Weights of a small image captioner: decoder activation swiglu.
Rows from block 2 of the image encoder, named by matrix and row number. Each number is 128 + 32 x the weight over its row's rms, rounded and kept within 0 to 255. All counts start at 0. After the name is the row's rms in percent of the matrix's.
# q: attention query (encoder.blocks.2.attn.q.weight, 384x384), inputs 256-383
q.276 063 [ 99 146 171 150 143 122 108 129  93  73 123 136 127 113 185  78 125 211 133 167 122 225 133 149  93  76 150 170 104 178 109 165 103 153  96 133 118 126  95 135 119  69 131 149 117 134 130 162 176 112 159  90  83  66 163 134 173 107 128 124 123 151 179 140 118 103 103  94 108 170 140 122  77 143 148  98  59 118 185  98  97  70 120 131 149 136 128 140 121  66 115 139 136  55 114 146 122 212 147 137 103 113  82  60 134 168 157 160 172 107 156 126  94 200 138 143 116  68  77 125  93 147 153  61 122 179 102 182]
q.277 088 [122 153 132 139 160 135 162  91 129 151 119 110 127 134 153 101 201 105 171 139 148 107 135 124  92 191 118  85 134 126 166 138 193  82  90  96 143  86 186 109 122 109 143 121 143  95 122 115 101 144  75 136 138 162 123  84  44 118 124 144 173 145 175 121 126 127 116 125 116 180 110 176 164 151 111  72 122 111 129 171 116 106 128 161 116 112 118 127 119 114 147 142 130 141 143 163 139 118 124 163  98 161 133  98 133 191 140 135 134 126 135 221 103  80 130 150 139 108 129  42 113 102 160 143 122  67 125 128]
q.278 087 [120 116 108 160 120 125  63 173 157 137 149 117 180 122  83 164  94 102 152 135  88  87 182  57 152 123 160  82 152 167 100 139 100 109 154 152  92 128 158 121 147 176 126 149  72  85 177 112 177 120 169 122  83  87 120 175 159 112 124  86 115 121  88 184 139 127 173 129  93 155 111  60 125 127 133 105 128 178  99 118 108 131 110  82 127 143 128  98  61 166  97  91 162 130  66  83 126 102  70  87 160 101 155 158 147 135 110  74 104 101 128 106 175 154 130 107 143 115 116 190  82 108 118 120 112 146 152 157]
q.279 065 [145 123  91 102 107 124 126 118 119 130 158 150 196 118  49 142 121  59 145 106 149 101 100  61  98 176 125 191 121 193 135 121 129 106 187 179 101 114 180 122 128  93 113 146  53 106 192 121 156 135 127 167 144 157 152 103  95 105 111  86 133  84  51 157 144 125 109 152 155  75 108 171 160 145 117  92 131 116  75 125 163 111 147  83  86 122  89 173 130 167 110  96 166 166  72 104 142 156  75 161 108  77 120 167 109 125 113  91 112 119 161  60 234 103 160 107  81  96 153 138 146 125 116 164 118  85 172 142]
q.280 084 [170  52 120 202 115 141 163 133 115 149 149 131 192 128 147  92 149 123 132  75 160 137 125 106  84 112 131 106 138  98 119 146  96 110 110 155 104 128 160  99 175 141 121 111 137 150 147  81  85 158 146 138 148 109 160 163 119 131 152 123 137 161 152 144 139 114 215 155 126 116  96 190 161 153 124 158 135 100 112 133 124 159 148 145 115 134 130  96 156  99 132 136 145  95  82  97 143 148 130  83 126 114 113 149 124 130 184 131 124 148 162 146  84 116 132 159  58 185 168 117 130 133 103 112 125 157 143 138]
q.281 083 [115 179 126 104  83 131 139  81  54 127 121 107 148 100 149 114 152 102 126 112 176 145 116 186  99 137 131 115 116  95 179  99 131 147  98 157 163 128 114  93 153  96 150 146 190 181 102 122 157 160 121 155 197 118 179 172  72 122  84  80 111 178 105  96  80 124 125 162 159 104 119 149 137  92  80 171 130  73 135 151 132 124 111 102 116 139 116 144 153  94 145 124 136  47 182 147 129 135 166  68 109 158  73 131  75 149 130 165 104 156 166  87 134 125 151 131  38  36 149  96 111 105 138 152 169 119 126 165]
q.282 069 [130 173 159 130 115 134  68 131 165  55 137 127 101 139 148 152 159 146  98 120  96 125 133 117 130  96 130 148  91 110 187 122 196 144 119 107 162 147 100 178 130 122 174 165  92 112 113 197 167 111 137 102 111 133 125 151 137 142 163 112 165  87 162 136  85  95 158 115 105 165 143 129  81 100 183  97  96 126 126 101 122 130  98  85 186 173 157 130 157 112 151 161 112 134 157 135 117  58 145 167 132  97 132 129  72 101 132 140 166  97 116 154 103 111 140 166 172 145  55 135  89 171 115 112 147  98 133 108]
q.283 103 [129  86 103 122 135 122 110 119 111 137 149 106 150 136 110 135  89 117 156 127 109  96 141  95 149 141 159 166 175 153 127 172  96 150 146 137  65 175 148 104 110 149 123 119 111 188 146  92  96 131 143 140 104 119 177 120 145 110 121 143  90 144  72  65 149 103 140 111 153 120  82  84 158  96 116 156 152 183 148 138 111 181 214 145  92 139 126  63 129 152 147 114  91 145 115 144 167 131 111  80 196  75 143 167 144  57 114 141 110 107 114  73 179 172 138 131 167 104 126 149 153  85 113 147 115 115 126 131]
q.284 088 [167 134 102 156 154 162  71 137 154 169 194 160 124 151 101 166 105 133 158 100 100 108 151  80 121 130 162 129 196 121 142 134 102 105  69 111  84 104 141 106 109 184 126 131 133  98 147 131  86 168 154 121 104 128 139 134 110 131  91  59 107 129 114 132 112  64 187 136 132 155  94  43 103  98 178 147 101 124 115 135 105 189 156 121 100 172 131  93 132 102 107 149 170  61 111 111 132  96  94 101 165  66 111 132  96  86 156 153 119 106  77  88 175 146 136 137  89  89 108 158  89 132 100  76 155 117 135  84]
q.285 105 [146 103 144 140 136 116 146 112 146 145 150 106  94 137 174  98 122 105 149 122 167 136  80 157 147 158 115 135 130 114 118  93  86 141  74 117 117  74  89 139 138  91 151 157 186 167 139  99 142 101 111  68 102 116  39 157 140 151 106 105 153 113 172 141 139 104 107 163  68 221 158  71 147 112  81 160 139 140 135 104 174 105 113  74 140 161 145 118 160 105 129 161 161  90 161 183 177 122 133 117  89 101  95 109 116 161 125 167 130 122 104 161 107 163  84 101 129 128 115 156 156 132 157 100 179 135 152  73]
q.286 102 [160 136  79 144 155 111 149 167 191 158 132 106  97 109 180 127  69 120 113 134 123 148 146  98 202 142 116 121 193 159 156  85  71 161 102 130 141 116 122 138 120 136 139 112 166 114 157  95 112 125 142  49  91  96  72 147 207 168 119 124 132 140 142 163 117 146 144 127 101 124 150 100  93 116 106 158 177 150 165 116 125 119  88 132 153 100 140 108 129 155  93 132 138 121 118 137 121 108 100 162 106 131  94 146 173 119 117 120  95 139  92 130 158 172 101  85 190 144 147 201 151 142 108  86 171 134 151  45]
q.287 082 [101 171 137 115 190 183 138 122 100 132 132 134  91 115 114 174 116 120 198 141 136 140 128 151 137  99 137  78 182  89  93 188 199 108 135 147 132  76 122 125 123 175 131 109 124 146 160 169 169 124  82 123 127 129 128  78 115 159 144 149  98 142 129  97 154 146  95 108  44 131 116 162 119 171 120  86 135 167 152 113  71 110 153 110 151 153 127 153 101 161 129 125 117 134 129 108 134 153 156 108 121 145 142  90 161 155  91 117  81 137 114 149 147 113 114 156 144 125 212 119 134 107 194 145 142 122 135 158]
q.288 072 [ 97 115 174  99 127 110 154 123 106 150  88 138  78 111 142 150 116 175  95 124 119 171 147 190 138  96 144 110 161  77 105 114 113 166 120  88 144 137  48 113  98 126 139 125 182 141 125 100 106 127 102  92 140  92 106 125 153 169 128 109 181 140 153 111 111 134 107  99 107 104 157 100 132 112 183 155 165 126 132 129 155 142  89 126 155  87 167 130 180 165 130 132  91 151 168 147 107 139 130 131 100 146 140  70 143  81 133 154 143 168 132 118  87 121 112 108 178 187 142  81 160 200 121  58  94 151 156 101]
q.289 074 [157  87 144 150 104  92 126 181 162 123  27 120  86 155 144 125 104 100 135  94  83 119 113 129 166 136 118  95 135 146  65 115 141 117  80 132 103 146 182 117 162 167  77  95 146 212 133 132 132 153 105  91 115 113 124 131 115  76 140 161 127 150 160 115 124 125 192  92 138 153 149 130 138 145 141 140 103  97 128  50  94 103 157 128 161 140 123  54  66 135 143 120 153 124 124 110 207 138 113 109 190 129 111 153 162 162 109  82 156 104 108 183 158  57 108 105 193 149 155 132 130  91 170 123 150  95 133 115]
q.290 083 [135  60  90 118 138  90 160 150 108 141 106 123 199 104 160  79 181 102 144 131 155 145 108 103  48 155 103 124 145 125 143 123  70  87 120 114 120 120 177 130 142 177 174 145 111 140 156  95 113 103 123 108 159 172  90  67  88  94 116 197 119 127  74 121  94 119 125 173  89 163  72 185 190 172 112 122 150 125 141 147 145 126 203 134 112 143 114  86 130  87 146 142 131 117 126 197 160 127 144 128  80 101 167 170 101 179 156 115 116 108 111 201 149 124 147 143 136 133 131 152 117 107 107 180 106 140  80 167]
q.291 109 [143 104 108 141 189 141  82 127 118 174 110 129  92 118 144 103 116  82 204 140 116 133  93 125 138 161 131 103 203 129 150 186 181 125  98  84 122  89 153  76 117 158 133 134 157 130 196 170 101 135  68 158 131 108 120  94 166 136 132 130 107  93 117 138 107 102 115 108  59 161  76 140 183 116 164  97 125 148 131 141  92 108 153 196 136 184 136  96  86 129 135 162 144 132 130 124 144 134 172 176 157 165 129 126  98 164 170 167 150 136  82 109 174 106 113 129 110 105 101 177  79 106 198  84 112 135 109 146]
q.292 067 [142 102  86 142 112 117 124 146 147 140 162 179 108 131 253 115 143 135 162 129  98 108 177 153 106 173 111 105 173 181 139 143 149 165 127 155 103 133 168 124 154  99  94 106  84 110 112 101 135 135 126 123 150 103 151 191 103  75 107 199 109 160 185 147 138 106 170 152 129 157 147 189 140  98 169 166 142 126  78 102  87 178 109 112 165 187  98 112 127  83 155 115  84 123  64 133 144 168 147 132 142 108 147 115 107  79 129 130 160  95 152 173  85 125  97 111 129 152  31 124  88  84 134 133 113  95 105 147]
q.293 097 [ 74 185 113 103 135 188 148 114  80 157 132 112 120 109  71 121 100 151 164 142 111 119 147 119 107  88 181 157 156 166 102 152 156 169 205 153 127 127  95 102  80 104 112 135 136 101 130 119 139  72 158 162 118  86 171 156 158 135  70 119 146 106  53 118 134 116  88  94 134 112  99 136 110 120 119 156 161 163 129 184 154 139 173 110 109  80 113 137 142 147 160 139 143 111 123 128  38 174 163  94 152  96 148 114 171 137 108 118  98 137 115  47 106 231 120 115  89  69 124 165 123 131 132 100 102 123 153 141]
q.294 067 [138 118 141  65  87 189 200 104 121 149 140 140 147 166  98 160 134  94 123  63 205 136  98 132  54 107 163 135 115 122 102  81 100  89 143  87 124 163 123 110 157  95 107 137 163 143 127  96 121 170  92 122 173 162 108 135  57 125 111  97 169 125 128 113 139 150 126 173 128  80 101 185 114 146 111 149 140  80 100  85 189 142 107 116 123  96 155 208 183 137 144 106 117  94 158  73 202 129 105 136 106 108 156 105 107 127 116 139 140 132 137 154 138  66  98 100  73 181 215  91 185 135 134 141 101 148 155 122]
q.295 080 [118 214 133  68 164  92  72 137  94  88 128 109 141 140 109 136 126 230 128 160 105  88 145 156 122 118 124 110  95 117 111 128 164 133 129 109 171 158 113  92  79 149 172 137 108 133  85 138 143 118 122  99 136 118 163 176 103 171 118 107 184 152 102 169  97  96  96  80 130 112 157 131  97 116 188 139 101 120 138 202 130  72  73 122 131  93 151 114 119 154  70 132 147 163 118 162  64 132 157  69 165 167 184 106 138 135  70 114 149 133 138 161  66 163 163 156 124 150 169  59 126 159 125 132 122  74 139 116]
q.296 096 [ 64 148 164  97  98 131 108 111 183  95 133 151 138 109  88 201 104 115  44  97 137 114 153 135 127 107 108 132  93  70 117  93 123 131 188 149 137 147 122 143 151 106 154 158  89  98  98 165 191  93 133 103 165 182 126 155 138 124 128 126 131 105 148 112 140 124 150 151 153 119 150 120  87 131 138 122 123 130  76 103 118 129  73  84 163 126 128 191 144 153 161 112 116 119  98  82 110  81  69 133 124  84 173 133 155 107  87  91 136 110 126 126 135 111 175 144 128 162 148 141 125 155  96 145 111 128 145 137]
q.297 086 [116 115 111 128  81 125 123 142 166  93 164 142 178 163 122  85 127 154  37 145 160 121 149 109 115 152 133 156  71 137 150  65  25 124 150 168 141 166 143  98 151 120  66 135  66  78  92 101 145 162 158 159 139 133 145 173 124 117 139  74 133 153 128 122  76 132 131 156 225 119 188  54  56 121 104 156 124  97 137 133  75 123  73 120  92 113 130 157 138 120 115 119 186  93 131  89 104 130  76 119  65 147  82 146 131  89 119  86 147 148 204 117 120  97  85 100  88 114 155 108 147 161  81 127 163 148 154 122]
q.298 114 [126 190 142 152 111 109  86 123 115 128 112  70 149 149 157 130 171 164  95 169  73 117 127 107 156 135 150 131  83 193 177 101 165 144 151 139 149 113  93 163  55 131 115 185 133  73  67  93 140  54 183 145  76 110 116 197 173 152 118  91 185 123 133 170 110  91 165  68 121 150 169 106  95  84 133 140  91 123 138 175 180 111  68  90 142  78  95 124  85 103 104 107 166 131  97 183  74 132  87  95 158 133 181  83 147 136 142 142 145  95 166 170  69 178 142 125 157 101  87  90 106 192 119 112 107 106  98 122]
q.299 134 [125 124 161 139 156 123 193 103 106 198 111 127  88 123 161  55 179  98 165 150 133 161  99 100  99 166 139  90 151 148 157 165 179  73 117 122 146  68 159 111 115 107 134 141 173  90 153  92 119 139 121 146 119 108 115  90  91 149 119 125 192 135 148 152 173 150 108 144  67 132 116 159 155 136 121 118 147 127 152 146 165  89 139 129 118 135  99 129 119 113 158 132 156  98 126 165 119 156 122 160  82 165  98  68 126 160 168 135 120 169 105 153  88 170 104 128 156 103 172  79 105 155 184 105 103 131 147  98]
q.300 100 [120 147 113 100 123 182 118  93  80 124 152 167 127 151  98 135  77 134 151 127 180 138 101 161  81  70 139 149 163 100 136 177 150 178 121 113 120 131 106 126 134 130 178 136 119 110 199 151 122 169 167 134 160 118 142 103 127 124 101 115  77 127  72 108 118  91  68 149 133 123  62 165 117 128 175 120 138  79 123 133 113 135 189 147 122 170 103 148 170 133 129 190 130  80 141 107 140 149 178 163 136  79 115 107  99 125 152 156  91 134  99  14 178 133 148 137  50  61  99 178 117 107 154 135 145 173 126 126]
q.301 068 [143  81 142 141  96 162 107 120 113 113 131 166 130 130 177  85 123  92 185  97 142 179  99 151 104 160 106 138 193 192 149 161 104 127 123 142  75 109 159 140 163  84 149 108  77 166 170  88  94 195 117 164 141 148 119 139 112  91 165 173  73 143 171  64 153  88 121 141 129 153  92 139 189 160 139 130 129 119 113 113 144 151 186 163 108 177 138 103 117  89 144 128 112  95 150 103 193 147 166 142  86  74  90 133  87 100 184 108 122 111 134 167 159 113  68 109 118 136  59 202 134 113 163 162 135 123 173 147]